Rows from block 5 of a small audio frame classifier, named by matrix and row number. Rows with one number belong to one channel. Each number is 500 + 40 x the weight over its row's rms, rounded and kept within 0 to 999. All counts start at 0. Numbers have three digits each.
After each channel's rows are labels from the 100 clips, of 14848, where the channel reaches its highest value: "lies over" is the class under the peak. Only what is clearly more common there than usual is listed. The data: drum patterns on synthesised drum kits.
# convs0: first width-7 conv (model.blocks.5.convs.0.weight, 192x192x7, standardized in use, each kernel summed), inputs 48-95
# convs1: second width-7 conv (model.blocks.5.convs.1.weight, 192x192x7, standardized in use, transposed, each kernel summed), outputs 48-95

convs0.125:538452531559495536485480496494525476452481497450482423481439557567540520462583515523427591521510514545538493517548530480539515558562486560512523
convs1.125:529530579481455446540514530463525479482441487458513453542511569539462547493465431577436467521584542525474457501526490424592465473481499428475431
lies over: low tom

convs0.30:479529471517488447444528505457509453540413479574587531586533494436434497514506507497513492455539501475478495489483473475444462495545522413472456
convs1.30:514471486496499517467465507493476495432818514488497460530532422497465428497509501512507478500528477449505495501477511496529536518532470519503529
lies over: crash cymbal

convs0.174:546504509479417502541619526420472449551532387515474549489503519524443522437536527448541436460469504430310494503532501456546529521486531457534456
convs1.174:433486503563569575564491454482465483592496542502476495485478551471514474471462526575443549482448432434502418595564489464548552460524511476536539
lies over: low tom

convs0.148:412451587497477503544477518453612394488439496504520506465472526541499464490496538523493530500503549454492545497497497516533473506502527549585473
convs1.148:490447476445494499457480487536461447481479582534508540507529501539505550526545503524487555487487527498502555494427483527537517513531418504533477
lies over: kick

convs0.98:474501577490447480469526477451475535501584525500483542557549548451471526522427475481473546539480508422490488516523516579459502411515478435549495
convs1.98:482487515505529485538509543554513465478506536524520481484495477498530527503483460473496487495522441487528514505501561544480548520514554505508576
lies over: shaker

convs0.156:471491567508485498507571521443529514514553575496499517492459525507500497503448494580511490544520472446534475501552510519499512489477525490573458
convs1.156:527492519514519482484506493482488480523505546499526506484541538520528552467484476437501431476435423512460531506488527515502532507530520496516518
lies over: shaker

convs0.46:462493496485498525538418610534588461493444500581531555493385477443540450507512419522543448587495461442380510470470487491474521519487449493483476
convs1.46:435510457505549509490469484479529481442444526493550557490580433543547512506538395507516507497555569441616477499463475469433510579519447470432430
lies over: kick

convs0.119:491481532502473522534567481476472507555530484456509497474516503428520541459446532494509537492483504516503526432449525481559531492577501419523518
convs1.119:520542517521490518479538514563522449474494534492475488468513499486489491524540514509510466508538483487503526538481489508501471504447530368545489
lies over: ride cymbal

convs0.122:583506528517507542586502554501514446511470463485515501487465455496427532513495530482452485499526562528497508524541494472495482461476501492485480
convs1.122:582506492471505555544458463457494496521495527507529448489494537505530635439492411511505488476489433492523507554567512455496504469491502523492498
lies over: kick

convs0.161:459429541458484587458548548491475541494504434590467516624542513434487460499507557416500490517465431576437523526526521526497511499503519469565471
convs1.161:479450524529496451473514501614537487438451512520467509504549485501539458564508591522541520514437534524501520553481593515487586460504519528499475
lies over: clap

convs0.62:583419483500447467483569484490493454485512561537494501435502499476549478568531492504523457559473561557524585547573491561489551475559499527516497
convs1.62:485515502467506474539457495437550506524476498478466526424435484431536501444518467493541549535486518455605536520464463513626531508447577515563477
lies over: ride cymbal

convs0.143:428509542495439517446494530483461459496497511578561531438530524460519513555507477449526485501488487483461482447518501489512543457580457437502457
convs1.143:515475497481506476471497483505521507579508501510496531506500538517528510496493527503527514497533522492506503488477499449471507526525482491464496
lies over: open hi-hat

convs0.191:470502482464497473495485538539496489457498441460502519467501536482479495493512507537483554501530498578562472404489481526472427520474448522444480
convs1.191:462526504470525517544473511474482475437500523508544495504478509509528508520561551511568470492551464494507539474474367532417433490471510485490451
lies over: open hi-hat

convs0.75:284485547459466482524518457480415524509505464523488552489528522466502486482563487489467472506504450528442503511502501448525532511511507495525481
convs1.75:628496459517538474443483484543543534543515449456464557559530503510481508495476569488497538550511522585548556502478503474479485541480509553512510
lies over: shaker

convs0.60:479468458482430496474538490558501395498565548470452489483504499459544531520510482532455363582597542508554460513489511535504504466519544501504546
convs1.60:497540566500484486498525504394473476452523505451539490440471523485467459524530472524515481549530517478562548586448534532506560503489572477550453
lies over: closed hi-hat

convs0.76:440509518476551457510535502527556489496524504406466521504566530410588515509522504544511477510475502497369496510514494486518522475497497500440418
convs1.76:460516491449485477459494502525506460463482508513475518469473441474468410589508640469624497508465458538504652490456472494484477437508503547544508
lies over: snare

convs0.142:514494509535506541509551471424506448568547517522537509425501564498462494521504523550535498465429493453518545460508529453531458543479525477521544
convs1.142:466509486536481428531472486495497498498498487520478494460455536546512459531445445554500488492504514416470423466500513440498508476473399475539442
lies over: cowbell

convs0.177:538534470514465494515520509481511457517531575534523449472488511475482517454553528384535496429493512467496517487486502460526501500496533483447530
convs1.177:528449554480435493531517560471474437481482444585559488492538568452475500563547453519452482472539404444513520429514485480522486447465468435479469
lies over: rimshot; clap

convs0.48:495526521505507504442489499495525549466493540566520500550470517454419480494479529477524489503464536422442527445550515519467487488575526425496565
convs1.48:510541487494523523464519543518507429535524525542481584493397518483506538501558431438419476534468486462461472531458533531569534518518549416568509
lies over: cowbell

convs0.23:480469514535486484488461451479508439550511510435453461505548545419489543488506463496510534384488498535499488589483522500480532535556478523533482
convs1.23:550482595607522536569534528485545508421473488518507471458432443445509480455452486506486449464487444517498528510419485514458469489553531525496507
lies over: closed hi-hat

convs0.179:542471529485503426461520466489471493487531392515462516475506480537533605480426443416522504526510478385426507515520492515451513497467558526441516
convs1.179:495497536425562506454459461453490516384470493484545507507467535489516492456428521520500563442536480450532447555530618520465538477533569459475475
lies over: kick

convs0.178:534540517479424475477542543527531469506514471489554487460496491483505508436502482449537533547516456467456481475500497509517496547465499538463513
convs1.178:508470524577501536475516510403485448471478479538508469413481579437492461523493503484418545473451463447539469535500585525550546446543570467456489
lies over: cowbell

convs0.164:597521516492498478439540532412505526453479558575457483581511526464433499518485532509506547562496518458569494475486492508517442628473550464478566
convs1.164:537475520444483527462497451525542499450442472540497514522500445503497506586546534459457522539543601535478507510431488518466533478459487562502511
lies over: snare

convs0.116:553521518469533466504555458506509470500485546501529499413438485410522518465557493509500529508483535545483505584529485509483462415512504541524494
convs1.116:438459510433466500511457518534557521440494491491504519458496469481480479500495424506507530464593516522378533493500501462487507474540437495380500
lies over: clap